From a checkpoint of a small audio embedding model.
Training: adamw at rate 0.0022, 25800 steps, batches of 128, held-out accuracy 98%.
Rows from block 11 of a small audio embedding model, named by matrix and row number. Rows with one number belong to one channel. Each number is 128 + 32 x the weight over its row's rms, rounded and kept within 0 to 255. All counts start at 0.
After each channel's rows are labels from the 100 clips, of 14976, where the channel reaches its highest value: "band" is the frequency band that holds the peak. Only what is clearly more common there than usual is listed. The data: single English command words and digits, spoken by a formant synthesiser in many voices. In brackets: how many of the 100.
# convs1: 3x3 conv (model.blocks.11.convs.1.weight, 192x192x3x3, each kernel summed), inputs 0-95
# convs2: expand pointwise conv (model.blocks.11.convs.2.weight, 768x192x1x1, transposed), outputs 0-95

convs1.64 [173 148 164 133 161 109 175 135 101 130 131 140 125 169 181 145 141 135 156 208 116 115 109 169 156 150  75 142 149 146 131 154 171 192 153 109 139 130 149 175 141 109 170 140 113 116 111 148 137 143 147 145 108  82 155 110  99  98 124  68 194 177 190 205 148 147 134 141 147 148 138 133  94 172 114 142 133 122 146 187 149 187 189  76 173 134 166 153 155 129 201 172 178 133 166 125]
convs2.64 [128 123  75 128 128 210 128 128 128 120 146 219 173 128 128 138 140 161 128 128 128 120  46 128  76 128  99 128 122 128 128 128 110  36 128 128 189 128 128  88 128 128 128 142 177 128 128 128 128 128 128 128 132 168 119 176 179 201 128 179  79 184 128 128  66 128 107 136 105 116 131 127 128 161 188 139 148 154 109 156 111 160 128 128 128 132 128 128 148 128 128 202 128 135 223 128]
band: 250 to 500 Hz (99)

convs1.130 [231  96 183  99 125 102 103 133 173  83 139  84  95 134 172  90 119 160 192 111 154 127 168  90 120 115 143 131  97 100 122 147 177 228 130 111 172 126 150 231  46 112 133  82 143 163 149 136 130 140  97 155 145 157 166  73 108 141 189 146 221 149 116 101 160 119 169 155  89 151 148 140 131 138 134 105 145 139  93  90  96 148 115 168 120 114 152 117 136 100 162 135 122 170  93  46]
convs2.130 [ 71 128 128 128 204 170 194  94  88 122 117 128 128  79 128 157 128 128 128 128 123 128 187 116 128 175  58 185 128  92 128 134 128 128 148 128 128 128 128 128 102 136 134 128 128  86 212 158 128  60  97 128 128 128 136 128 128 128 128  86 206 128 148 128  72 128 128  86 128  61  92 128 177 156 167 128 128 128 128 122 128 128  94  86 129 128 128  55 128 128 107 198 128 128 128 128]
band: 250 to 500 Hz (60)

convs1.139 [166  96 158 152 170 115 157 115 113 144 145 172 108 155 155 109 125 147 166 167 155 122 154 151 169 101 100 134 168 137 164 163 172 164 147 109 136 150 176 170 157  80 171 129 148 112 181 177 129 138 157 119 137  88 161 123 128  96 140  69 167 206 193 212 143 169 191 139 156 157 152 126 115 152 100 119 169 136 134 198 121 155 154  95 165 167 169 160 166 168 174 151 175 174 154 152]
convs2.139 [ 86 128  61 128 128 188 128 128 128  77 128 212 160 128 128 139 133 128 128 139 128 128 128 128  71 128 117 141 154 128 128 128 128  76 176 128 177 128 128  71 128 132 128 128 191 143 128 128 128 128  92 115 128 159 129 128 128 208 128 128  98 203 101 128  92 128 128 111 130  97 128 128  78 128 200 128 146  97 128 153 189 206 128 128 128 147 128  94 139 128 138 171 144 128 177  88]
band: 500 to 1000 Hz (57); 250 to 500 Hz (42)

convs1.100 [ 55 130 116  89 100 125 135 138 138 124 159  86 117 126  92 115 107  93 113 142 131 130 114  93  64 119 152  91 175 122 130  74  85  80 144 138  71  84  78  58 112 154  79 123 138 122  71 129  86  92 104 112  62 130  99 111 136 124 138 132  52 107 123  79 122  89  89 128 135 126 112 101 160 158 165 124 140 115 112  66 122  71  83 119  65 112  87  87 135 103  86 113 112 144 132 191]
convs2.100 [128 128 128  79  93 128 128 128 162 152 128 128 128  88 122 128 128 128 128 163 128  92  74 128 128 128 128 128 128  84 173 179 128 128 117 128 128 128 120 128 128 137  79 128 128 128 128  89 130  89  88 128 128 181 128 107 100 128 129 128 128 128 143 149 128  32 128 128 128 128 165 128 128 128 120 128 120 174 128 128 152 128  78 128 128 135 168  96 103 128 139 161 128  92 149 159]
band: 500 to 1000 Hz (98)

convs1.137 [128  59 139 100 109  96 142  88 168 111 127  97 108 108 135 137 132  69 147  75 140 165 142 105  93  61 106 112 111 105 124 125 121 147  74 112 118 140 110 131 100 103 125 132 150  75 150 135  85 108  90 102 133 107  96  68  58 136  94  94 146 114  58 127 119 110 126 141 143 141  87  97 140 118 112  62 116  94  94 120  61 107 132 139 125  99 118  89  93 105  91  73 133  82 123 113]
convs2.137 [128 128 128 122 128 128 122 130 128 111 128 111 128 135 128 128  98 128 128  96 148 128 122 128  85 117  77 128 135 105 133 128 139 128 128 128 128  45 128 128 128 137  98 128 128 128 128 128 195 128 181 128 130 128 128 128 128 128 128 155 180 153 159 102  95  65 128 173 128 153 128  85 166 128 127 216  81 132 131  85 128 128 128  81 128 128 128 150 128  76 107 170 128 128 128 136]
band: 1000 to 2000 Hz (35); 500 to 1000 Hz (32)

convs1.16 [111 135 135  82  97 108  75 116  44  93 106  75 123 142 136 104  88  81 106 120  78  91  78 118 112 166 127  76  63 126 109 131 111 136 131 132 129 109  82 128  57 122 117  72  75  88 111  88 138  76  74  91 105 110 136  96 108 144 132 119 110 161 128 110 128 112  82  79  79  94  91 103 131 136 105 130 103 108  92 112 126 112 106 146 105 105  95 119  62  81 141 124  88  83  64  83]
convs2.16 [128 128  99 112 128 128 128 128 128  79  54 123 128 128 128 128 128 128 103 128 128 128 128  39 111 128  87 208 168 118 128 128  77 128 186 191  36 128 100 128 128 128 128 158 172 128 128 128 128 128 128 128 128  82 128  74  68 128  45 145 107 184 128  56 128  76 128 128 142 128 141 128 128  81 129  63 128 128 128 128 153 128 128 128 196 128 150 128 128  71 126  92 128 115 128 128]
band: 0 to 250 Hz (83)

convs1.149 [114 119  55 166  90  94 113 130 111  92 106  81 103 104  88 127 117 161  93  88 144 146  96 140  82 121  97  94 123 107 129  74 109  69 111  80  80 101 127 106 103 104 126 110 151  90 143  57  91 101 128 126 127  92 121 105 109  83 108  91 142  47  86 112  99 135 142 150 120 143 135 135  93 142  95 106  80  84 120  96 121  93  85  90 134 136 125 146 123  96 123  59 113 108  95 136]
convs2.149 [128 128 191 131 128 128 128 133 228 145 128 145 128 128  85  92 128  84 128 100 128 170 128 128 128 128 128 108 128 128  77 150 128 128  93 104 128  76 128 202 128 128 128  86  82 101 128 128 128 181 128  87 150 104 181 207 114 179 145 128 219 104 131 128 159 164 128 128 128 128  68 128 171 136  54 128 128 128 142 106 128 172  85 128 128  77 128 128 128 164 128  56 128 121 128 128]
band: 250 to 500 Hz (76)

convs1.122 [113 153  94  47 153  89  56 119  97 126 144 147  75 116 136  77  78 111 114 140 114 107 137 158 134 112 119 138 109 137 100 117  77 103 104 135 119 153 130 119  55 117 147  49 122 136  85  62 112 125 136 128 109 128 100 139 110 168 121 133  85 141 125 116 114 131  91 106 112 112 126 117 137  51 120 136 107 125 154 128 127 126 127 156 117  94  97  81  86  71 116 133  63 103  51  82]
convs2.122 [128 128 128 128 111 128 128  82 139 166 186 128 128 128 102 164 141 188 128 128 128 128 128 142 108 109 128 128 185 128 128 160 111 113 128 128 128 128 121 128 128 128 103 128 100 128 128 128 128 128 128 143 128 124 128 128 128 240 128 128  87 128 220 128 128 141 128 128 148 128 128 128  96 252 137 195 144 128 128 139 153  93 128 128 128  58 128 128 133 128 128 133  57 128 124 128]
band: 250 to 500 Hz (100)

convs1.111 [109 141 141  86 106 154 113 189 151 193  69 225 110 123 118 158 161 131  70 105 126 138 116  89 182 129  66 104 102 190 109 113 107 127 152 108 115 152 121 118 113 167 153 127 115 136 103 115 117 126 133 117  66 105 112 122 105  87  72  87 140 123  99 131 107  96 126 112 102 114 127 101  88 196  89 142 105 132 194 190 121 122 228  87 104 126  96 124  98 152  99 112 171  92 114 130]
convs2.111 [160 161 128 128 166 128 106  27 139 128 128 128 114 128 128  89 128 105 158 161  64 128 141 128 128  55 129 128 128 128 123 128 128 102 133 128 163  84 242 128 128  57 153 126 135 146 110 128 128 128 153 224 207 128 128 171 182 158 128 107 128 128 128 178 128 128  29 177 186 156 128 155 128 128 128 153 128 128 128 128  65  99 128 128 100 128 133 158 215 137  99 159 128 128 144 128]
band: 0 to 250 Hz (100)

convs1.57 [127 109  98 130 104  86  81  97 106  95 121  86  74  88  76  60 117 105 128  97 110 156 110 110  73 109 101 151 153  93 122 109 100 114 130  65 114  94 104 108  67  91  78  77 132  75 141  74 115  90  78 105 124 111 107  81  79  94  79 124 113 119  89 101 121  87 135 143 111 144 114 109  89 103  85 103 143  76 106  72 117  82  94 102 124 128 157 134 139  76 106 121 102 110  70 147]
convs2.57 [129 128 167 128 151  89 125 128 148 128 128 128 128 128 106 128  92  87 128 128 128 128 128 128 158 128 153  82  95 128 128 128  49 128 128  93 128  73 128 196 128 128 207  76  89 128 128 128 148 128 141 128 128 111 205 128 110 128 128 128 128 128 128 128 173 163 128 142 128 120 128 128 200 142  69 204  97 128 128 102 128 156  53 152 111  95 128 130 128 128 112  63 128 128 128 128]
band: 0 to 250 Hz (99)

convs1.49 [ 75 127  88  75 109 133 136  97 105 101 167  87 116 120 127 114  70  78 132 131 115 114 109  90 104  93 156  98 106 116 109  81  88  95 116 132  61 111 101  94 134 130  97 142 122 111  74 116 101  89  97  97  74 133  96 113 109 121 124 130  77 123 123 111 127  98  69  90 116  89 101 103 147  86 134 101 140 109  79 101  85 108  92 129  78  73 100  77 108 118 128 139  75  97 136 130]
convs2.49 [128 128 128  53 128 136 128 134 128 104 128 149 172 128 128 128 128 176 128 136 128  61 128 109 121 128  69 128 128  66 166 145 128  97 194 199 128 128 128 103 136 166  70 128 141 208  64  94 128  42 128 128 128 196 128 128 116 128  74 159 190 153 149 133 128  33 128 128 128 128 181 100 137 182 138 128 101 160  62 128 189 188 122 128 142 128 199 128  89 128 128 165 137 128 128 150]
band: 4000 to 8000 Hz (58)

convs1.65 [113  67 103 134  99  93 134 123 147  83 142  75  91 108  53 107 136  99 133  68 140 143  96  98  91  72 103 129 137  89 128 110 117 103  99  83 105  98  75 109 112 108  78 117 149  87 134 110  98  75  67 101 114 115 113  53 113 115  82 101 130  95  69  79 134  93 131 135 148 144 118  85 103 137 105  72 120  57  84  91  73  80  94 120 121 120 114 129 120  96 115  71 122  96 112 125]
convs2.65 [166 128 128 176 142 128  90 123 180 128 128 128 128 114 146  85  33 128 128   0 128 177 128 128 128 131 128  77 128 128 128 128 128 128  83  99  91 128 125 128  93  97 128  72 128 100 128 155 190  95 128 128 128 145 108 128 128 128 163  98 205 185 152 128 128 128 108 128 128 194  69 110 178  78 128 128  38 128 147  40 123 179 142 128 200 128 128 194 128 115 117 131 114  78 177 128]
band: 4000 to 8000 Hz (58)

convs1.134 [109 100 113  93 123 109 115 102 133  82 171  53 104 108 109  76 111 112 132  63 125 148 117  90  68 113 143 164 145  83  97 120 114 118 118 130 124  80  81 115  97  91  64  91 137  84 141 129 107  89  57  91 103 124 114  98 144 157 124 137 107 119  60  89 107  91 143 128 112 143 117 103 151  99 137 102 112  80  78  58 115  90  46 154 119 135 136 126 134 106 108  96 105 118 129 138]
convs2.134 [128 128 107 128 157 142 102 110 128 128 186 190 128 128 162 128  66 128 128  59 128 178 128 142 128 118 128 104 128 128 128 128 128 128 128  80 128 128 128  98 128 154 128  54 128  79 128 128 144 112 128 110 111 173   9 128 128 181 181 128 128 128 162  70 128 128 128 128 128 128  76  87 158 153 146 188  86  98 128  73 130 115 231 128 128 128 128 174 128 128 133 128 128  23 128 128]
band: 4000 to 8000 Hz (71)

convs1.190 [ 65  87  56  85  97 104 146 106 112 147 105 119 137  71 109 111 117  75 164 118 129 136 105 116 105  91 117 112 144 136 112  60  68  81  80  91  69 117  82  86  91 124 107  90 134  93 102 135 119  88 130  89  78 121  68  57 129  90  91 172  85 103 154  81 166  74  64 119 108 133 123  92 159 129 169  99 190 141 148 114  72 102 117 104  72 134  91  79  90  90 128 138 115 107 146 125]
convs2.190 [128  75 128  73 114 128 128 128 128  98 165  99 151  61 128 128 128 138  97 128 128 111  61 174 128 128 128 128 128 112 138 128 108 128 211 166 184  60 128 157 128 128  86 155  78 182 118 116 128  44 133 128 128 206 157 176 128 128  69 128 100  79 128 128 128  83 128 128 128 126 138 207 112 159 128 161 154 131  98 128 217 111 128 115  80 128 128 128 128 116  67 143  84 167 106 132]
band: 250 to 500 Hz (65); 0 to 250 Hz (35)

convs1.150 [133 108 146  79 190 123 136  98 145 106 128  95 104 110 143 112 109  55 169 149 138 158 129  57  93 113 149 111 119 115  80 112 127 159 129 136 141 114  85 161  86  80  72 103 150  87 166 157 129  79  48  65 146  93 113  63  79 176 114 137 153 178 127 107 125  97 153 158 117 157  68  81 144 120 134 104 150  76 105  84 115 131  96 191 141  98 114  60  96  94  78 135 141  70 127 128]
convs2.150 [128 128 128 128 228 128 128 128 128 133 163 128 128 128 242 128  90 128 128 128 128 128 215 128  90 127 128 128 137 128 128 106 128 128 128  78  70 156 128 102 128 144 128 128 128  85 128 130 179  76 128 128 128 126 128  71 128 128 171  76 153 128 174 128 128 128 128 128 128 128 104  91 142 128 128 159 108 103 174  85 128  84 128 128 177 128 128 128 128 105 139 128 128  84  79 128]
band: 1000 to 2000 Hz (53); 500 to 1000 Hz (42)

convs1.163 [173 120 131 118 116 126 137  96 147 188 109 141 105 123 218 140 149 156 130 206 161 126 138 129 163 119 115 124 126 148 123 131 136 193 136 118 129 121 139 195 129 141 141 127 157 158 133 159 190 169 110 146 127 129 131 113 128 105 129 121 168 180 203 237 154 119 151 130 153 133 153 101 110 158  84 116 140 157 193 176 113 203 145 120 149 136 164 152 165 153 171 205 153 139 137  81]
convs2.163 [110  96 128 128 134 204 136 128 190 128 128 232 128 128  96 128 151 128 128 128 160  89 125 174 160 128 142 128 128 128 128 128 128 128 177 128 210  61 128 128 190 128 128 182  73 128 190 128 128  98 110 140 128 149 128 214  72 229 128 134 140 128  85 128 128 128 128 124 128 119 128 124 104 117 211 126 140 146 128 149 125 183 128 100  91 128 128 111 128 132 115 149 136 128 169 103]
band: 500 to 1000 Hz (58)

convs1.173 [105 136 141 110 167 136 119 143 120  56 134  80 141 134 104  96 130 104 140 101 104 120 128 182 101 135 119 197 118  87 133 132 127  97 130 110 106 140 122 134  94 167 122  94 114  94 118 136  90 116 111 128 119  46 140 171 126 108  70  99 123 127  93  65 104 182  82 112 118 111 115 179  93 125  89 133 112 110  46  84 126 126 111 122 125 146 105 144  77  74 105 111 124  97 107 165]
convs2.173 [128 175 128 156 129 101 128 128  44 128 128  35 128 190 141 140 136 128 144 128 128 124 141 128 146 128 111 107 128  94  87 128  83 155 151 128 128 128 128 152  79 113 149 128 128 128 102 172 212 128 128 128 184  62 128 168 132  60 128 128  82 128 178 148 127 173 128 128 128 128  98  68 128 128  81 128 128  78 128 128 130  73 128 156 128 117 111 128 128 111 128 109 128 128  40  44]
band: 250 to 500 Hz (50); 0 to 250 Hz (50)

convs1.40 [105 114 145 120 167 121  89 149 164 126  66 103 117 151 105  90 120  66 116  79 122 152  85 166  98 109  90  98  88 116 105 124 122  64 127 132 134 131 107  90  76 157 160  66 124  93 129 103 113 146  94 122 119  57 138 150 109 142  89  71  76 110  68  51 103 156 123 156  83 149  93 145  87 114 115 160  86  98 125  97 112 105 119 105  86 127  94 123  72  80  91  93 136 101  80 112]
convs2.40 [128 135 181 145 128  68 128  78  64 128 128  66 128 180 159 121 128 107 128 128 134 128 128 128 181  88 102  74 128 128 100  43 117 200 128 128 138 137  74 179 102 101 151 128  99 128  95 138 128 142 128 108 128  45 179 128 141  88 128 128  77 110 165 147 128 164 128 128 128 128 128 128 128 128  49 152 128 114  89 128 125 128  95 188 122  83  96 128 119 128 177 129 128 128  61  60]
band: 0 to 250 Hz (96)

convs1.151 [ 72 143  83  94  88 100  91 139  90 125  86 133  91  95  94 138 137 119 112 107  95  86  86  89 140 139 114 124 101 120 128  76  70  75 106 140  87 125 109  83 103 104 129 101  79 107  61 103 140 112 128  86  60 131 110 107 122 119 107 102  53 111 111 129  93  66  57  97 101  85 101  70 126 125 107 143 119 115 133 133 131  91 125 122  69 106  71 126  60  97  90 113 131  97  95 107]
convs2.151 [198 146 112 128 128 129  70 109 128 128  89 128 139 128 109  44 113 128 185 128  77 128 170 111 125 128 128 128  69 128 128 128 128 120 183 128 129 129 128  85 187 150 156 128 128 128 128 128 128 128 200 137 166 178 117 105 128 128 112  73 128 128 128 128 128 128  98 185 139 209 128 128 128 128 128  95 104 146 108 108 142 128 149 128 184  94 128 209 178  83 190 187 213  48 128 128]
band: 0 to 250 Hz (100)

convs1.166 [ 85 122  99  68 137  88  53 117  94 122  82 121  83 102 109  79 107  86  79  69 113 137 122 121 126 120 104 114 118 125  71  97  88  77 119 136 117 142 100  81  58  66 134  61 120 100 126  59 128  93 128 108 119 138  92 138 114 151 105 125  91 117 108 132  80 156 107 130 112 113  76 130  98  81 119 127  57  87  96 122 119  94 116 142  76 102  62 105  86  63  71 107 124 105  59 114]
convs2.166 [128 103 128 151 128 128 212 128  48 128  64  16 128 128 132 128 128 128 128 128 128 128  58 128 128 128  82 128 128 128 128 128 128 137 128 128 128 128 128 213 128 137 128 141 128 128 128 128 128 128  79 128 111 128 218 128  85  12 128 195 128  79 128 128 128 128 128  91 128 128 128 128 142 128 128  52 178 128 128 128  86 128 128 128 154 128 128 128 128 102 128 128 128  98  53 128]
band: 0 to 250 Hz (99)

convs1.104 [131 145 118  77 128  92  79 127  59 132 111 124  84 109 115  78  77 114  84 119  84  96 109 130 105 148 106 128  86 125  87 117 112  86 122 150 126 119  96  85  75  83 130  79  95 125 116  80 108 114 108  94 122 120 121 141 111 167 107 126  81 104 101 122  93 129  99 110 119  94 118 119 106  38 102 142 106 133 106  93 148 131  99 161  93  94  57 100  66  77  92 150  54  95  78  80]
convs2.104 [103 128 101 128 128 128 128  82  27 128  79 103 152 128 102 183 128 128 128 149 109 128 128 128 128 128  64 128 187 128 107 128 173 128 128 128  61 118 128 128 126 154 128 128 128 128 155 128 128 150 128 128  83  99 128  62  87 100 128 128  95 128 226  68 162 128 145 107 128 128 128 128 128 128 128  83 152 128 128 134 164  74 128 196 196 163 128 103 131  90 128 100 128 103  11 128]
band: 250 to 500 Hz (50); 0 to 250 Hz (50)

convs1.70 [110  96 128 171  92  81  96 114  82  96 136  91  59  92 128  81 110 116 135 101 121 147 117 104  91 118  93 102 154  89 181 114  97 142 128  68 114 103 112 113  63  62  94  73 131  89 124 101 105 110  99 127 124  98 116  65  80  86  81 142 131 117 121 113 144 110 134 149 118 143 109  89  97 137  89 103 130  63 116 107 128 125 109  90 130 134 153 149 146  87 122 128 128 109  84 173]
convs2.70 [ 67 128 181 128 157  95 164 125 180 157 128 128 128 128  87  60  74  90 128 128 128 133 128 166 170 153 129  71 128 128 106 128 128 140 128 101 128  51  29 183  90 128 242  91  64 120 128 128 128 122 112 128 128 136 187 190 111 128 149 128 128  65 128 179 156 186 128  70 134 102 107 146 144 128 128 128  95  89 144  76 128 188  58 111 119  78 128  97 128 128 128 128 128  48 128  99]
band: 0 to 250 Hz (80)

convs1.7 [119 131 140 172 159 115 117 149 123 120 150 135 110 144  87 135 142  76 104 127 129  97 126 164 139 154 115 149 130 136 142 118 125 128 132  97 111 120  98 120 112 140 130 107  98  68 144 104  43  61  87 119 132 128 130 136  82 106  64  85 143 118 100  88  75 150 129 107  64 110  72 153  95 131 115 128  67  22 110 128 147 109 150  92 160 121 159 143 157  83 113  84 129  89 113 150]
convs2.7 [163 128 128 128  62 128  85  82 128 128 145 128 183 128  78 210 193 128 179 128  86 128 143 128 128  93 146 128 196 128 128 141 128  43 123 128 128 133 233 128 128  65 128 128 217 128 128 128 168 112 173 141 128 128  84 128 198 128 137  89  55 128 115 128 128 104  58 162 185 161 104 128 128 128 128 128 197 128 141 202 114 128 167  92 148 128 153 159 238  70 128 181 128 128 128 128]
band: 250 to 500 Hz (87)

convs1.106 [128 148 121 100 109 142  96 127  87  82 131  72 123 168 134  95  65 105 145 161 112 105  95 108  91 144 124 103  94 144  95 122 130 153 158 130 128  84  99 146  83 151  92 119 118 101 101 109 134  84  67  89 102 103 116  81 127 144 100 140 114 109 144  80 137 105  89  69 108  88 102 112 132  86 117 146 146  97  72  82 130 109  78 153 134 104 127 105 113  72 152 121 102  81  79  93]
convs2.106 [128 128 118  93 128 128 128 146 128 100  89 128 128  77 128 128 128 128  90 150 176 129  95  75 112 106  44 149 144  36 106 128 128 128 243 171  54 128  97 128 125 128  32 162 157 192 128 128 128  85 104 129 128 122 131  91 128 128  80 188 128 161 156 102 128  36 128 128 128 128 109 118 106 128 128  82 128 128 100 128 128 128 128 128 189 128 202 128 128  90 156 128 149 124 101 102]
band: 4000 to 8000 Hz (70)

convs1.59 [129 133 124  64 148 114 152 137 106 100 129 108  77 131  80 125 128  98 189 155  97  72 123 152 150 115 149 170  84 133 100 116 148 142 119 100 147 149 122 147 118 103 117 114 112 161 113 140 110 112 119 102 103 154 154 126 137 127 135 143 135 192 163 145 146 188 127  62 109  65 105 172 154  98 188 128 196 118 152 153 137  84 147 128 119  34 130 158 107 182 123 106 151 142  95 143]
convs2.59 [128 128 128 214 128 128 128 128 128 128 128 128 142 128 128  44 128 128 174 128  86 128  96 128 125 128 128  35 145  73 128  61  14 127 128 128 188  58  79 128 214 128 128 128 128 160 133 128 128 128 175 128 102  92 103 128 128 128 128 128 128 128 128 128  76 186 128 128 172 128 177  49  23 128 128 132 128 128 128 128 128 167 128 128 113 139 128 128 128  79 219 128 223 128 128 128]
band: 250 to 500 Hz (76)

convs1.121 [113 107 133 105 119  92 121  92 133  91 134  66  93  85  91  88 146 100 130  31 128 144 118 126  83  88 107 154 121  82 126 106 104 106  68 115 120  84  84 123  92  99  75 106 141 102 159 118  89  80  77 101 121 120  98  76 119 142 114 136 136  94  37  70 130  98 128 137 146 145 124 106 127 111 118 105 134  81  75  85  68  72  85 154 120 129 125 115 122  81 105  83 120 101 118 134]
convs2.121 [151 128 128 128 128 128 116 128 128 190 128 128 128 128 170  91  47 128 151 128 128 176 196 128 128 128 108 128  87 160 109 128  82 128 128 128 128 128 128  88  74 100 128  58 128  89 128 128 164 116 187 100 128 128 144 120 128 140 165  63 237 128 166 128 128 128 128 185 128 151  79 128 221 112 128 128  24  81 181  44 130 128 128 109 192 128 128 158 128 128 128 128 128 106 128 128]
band: 4000 to 8000 Hz (91)

convs1.148 [101  99 114 102 122 112 130  92 127  91 143  73 105 119 100  91 112  82 142  48 128 145  97  92  79 117 131 156 136  97  85 111 104 110 129 121 132  83  80  98 114 109  72 118 135  71 143 125 111  72  62  80 122 131  99  78 111 155  94 138 104 127  61  69 129  83 126 137 135 137  87  91 136 121 120 112 133  64  89  73 108  82  69 153 108 120 103 100 128 110  82  78  97  90 134 136]
convs2.148 [128 146 128 128 193 128 128 128 128 206 183 157 128 128 195 128  54  86 128 128 143 172 128  80 128 128 124  95 128 128 128 113  38 128 120  68 128 128 128 128 128 160 128  59 128  71 128 128 168  97 128 128 131 128 128 128  89 128 191 128 128 138 128 128 128 128 128 159 169 128  77  90 185 186 145 179  60 128 206  58 128 128 128 128 128 128 100 128 128 128 148 142 128  23 108 137]
band: 4000 to 8000 Hz (51); 500 to 1000 Hz (31)

convs1.114 [129  87 122 108 122 119 147 105 122 110 152  91 112 102 117  77 122  79 122  86 124 128 115 140  85  92 116 148 131 117  82  84  84 128 104 129  82  96  50 129 115 100  70 115 129  80 135 146 112  60  77  63  91 123  83  86 116 133 105 151 124 119  54  74 123  94 137 133 147 137  91  95 146  87 133  90 131  77  96  81  95  96  99 135 108 100  93 119 112 105 106 113  94  74 114 130]
convs2.114 [178 128 128 128 128 128 128 128 125 150 128 182 128 128 131 128  52 128 123 128 128 128 159  48 128 128 121 128 128 128 128 128  96 128 128 128 128 128 187  59 104 122 128 128 128 128 128 128 163 110 197 128 153 128 182 128 128 188 128 102 128 128 169 128 128 128  70 232 128 160 128 128 190 128 128 128  64 128 128  72 167 128 128 128 128 128 128 176 228 128 128 155 128 128 128 128]
band: 4000 to 8000 Hz (93)

convs1.18 [117  87  50 111 137 132 143  83 180 152 153  98 122  88 133 154 172 119 134 166 144 126 139  83 138  54 129  83 193 136 120  73  91 127  86 101  90  99 122 144 157 135  92 105 143 127 127 159 168 108  84 131 118 102 102  99 107  83 136 124 143 141 148  91 139 121 152 161 135 139 126 109 142 193 116  86 135 115 131 135  43 160 128 102  84 145 141  79 134 113 135 138 207 184 141 141]
convs2.18 [171 141 128  88 146 186  86 128 128 128 186 128 128 128 146 128 128 128 168 173 128 128 171 128 138 128  80 145 128  93 128 128  99 128 112 128 128 128 128 147 169 152  97 128 128 128 128 128 150 136 175 128 113 162 128 164 119 155 128 115 174 131  81 144  50  76 126 165 128 148 128 119  65 158 166 128 128 128 128 128 135 167 128 128 128 128 149 156 128  89 128 136  76 128 128 101]
band: 250 to 500 Hz (58)

convs1.124 [ 62  99 104 110  94 102  85 103  84 141 121 123 127 102  54 108 111  61 111 113 100 111  97  91 118  94 106 106 141 141 112  90  96  76 101 126  87  98  94  76 108 122  49 118 106  93  92  78 101  84 119 113  77 115 118 111 104 135  88 152  57 115 155  86 121  81  85 101  97 102  96  73 100 116 120 116 126 114 135 117 104  85 102 147  84 102 113 101 118  91 115 116 106  77 102 141]
convs2.124 [128  70 128 107 128 128 128 128 168 147 128 101 149  61 128  92 128 128  71 124 163  90  94 128 120 128  65 128  89 144 164 177 128 128 133 157 103 128 128 128 128 128 104 104 128 128 128 102 128  96  85 128 106 165  98 117 128 128 125 140 177 128 128 134 128  97 157 128 114 128 157 128 121 128 128  85 107 164 128 115 166 197 128 145 180 185 109 128 128  84 191 128 188  93 174 180]
band: 500 to 1000 Hz (100)

convs1.96 [131 108  95 114 117 104 103  96 110  58 131  48  96 129 127  40  99 119 117  50 122 153  95  96  74  96 116 129  99  70  86 138 123 122  97  88 110 103 107 104  82 128  76  95 119 134 126 108 108 108 100 104 122  80 133  74 118 113 115 101 127 121  89  90  91  82 134 136 107 129 121  71 115  91 122 110 124 106  57  58 106  89  89 118 136  89 107 138 125 103 115  79 138 112 121  66]
convs2.96 [ 99 128 128 140 229 128 161 139 128 128 178 143 128 128 128 146  80 116  93 128 128 128 128 148 128 128 128 128 128 180 128 128  58 128 128 128 160 128 173 100 128 128 128  44 128  56 158 128 180 128  98 128 137 128 160 133 128 179 128 128 186 128 128 128 123 121 103 111 169  88  76 128 128 218 128 178  82 128 189  75 128 128 128  86 132 180 110  88 128 157 112 174 128 128 128 128]
band: 500 to 1000 Hz (51)

convs1.75 [102 109 112 107 142 129 122 104 134 103 129  93 126 110  82  78 138  80 115  60 132 144 112 126  64 107 137 130 136 114 102 101 102 109  91 124 120  68  63 118 125 125  51 120 136  69 149 118  64  64  63  72 125 132 121  67 116 124  94 143 122 107  69  70 104 122 147 133 132 141  87 130 143 125 134 117  88  72 102  72 106  82  78 123 116 119  97 111 128 100 109  75 107  91 111 138]
convs2.75 [103 128 128 128 128 128 177 128 206 128 128 255 128  97 135 127  42 128 128 128 128 142 128 128  88 128 128 128 128 128  71 178  52 128 161 128 128  72 128 128 128 128 128 128 128 128 128 191 166 128 128 128 128 181 128 128 128 128 128 128 128 128 166 128 128 128 128 178 128 128 115 128 118 128 128 128  51 128  98  60 202 128 128 128 128 128 153 128 128 128 128 128 128 128 128  69]
band: 4000 to 8000 Hz (100)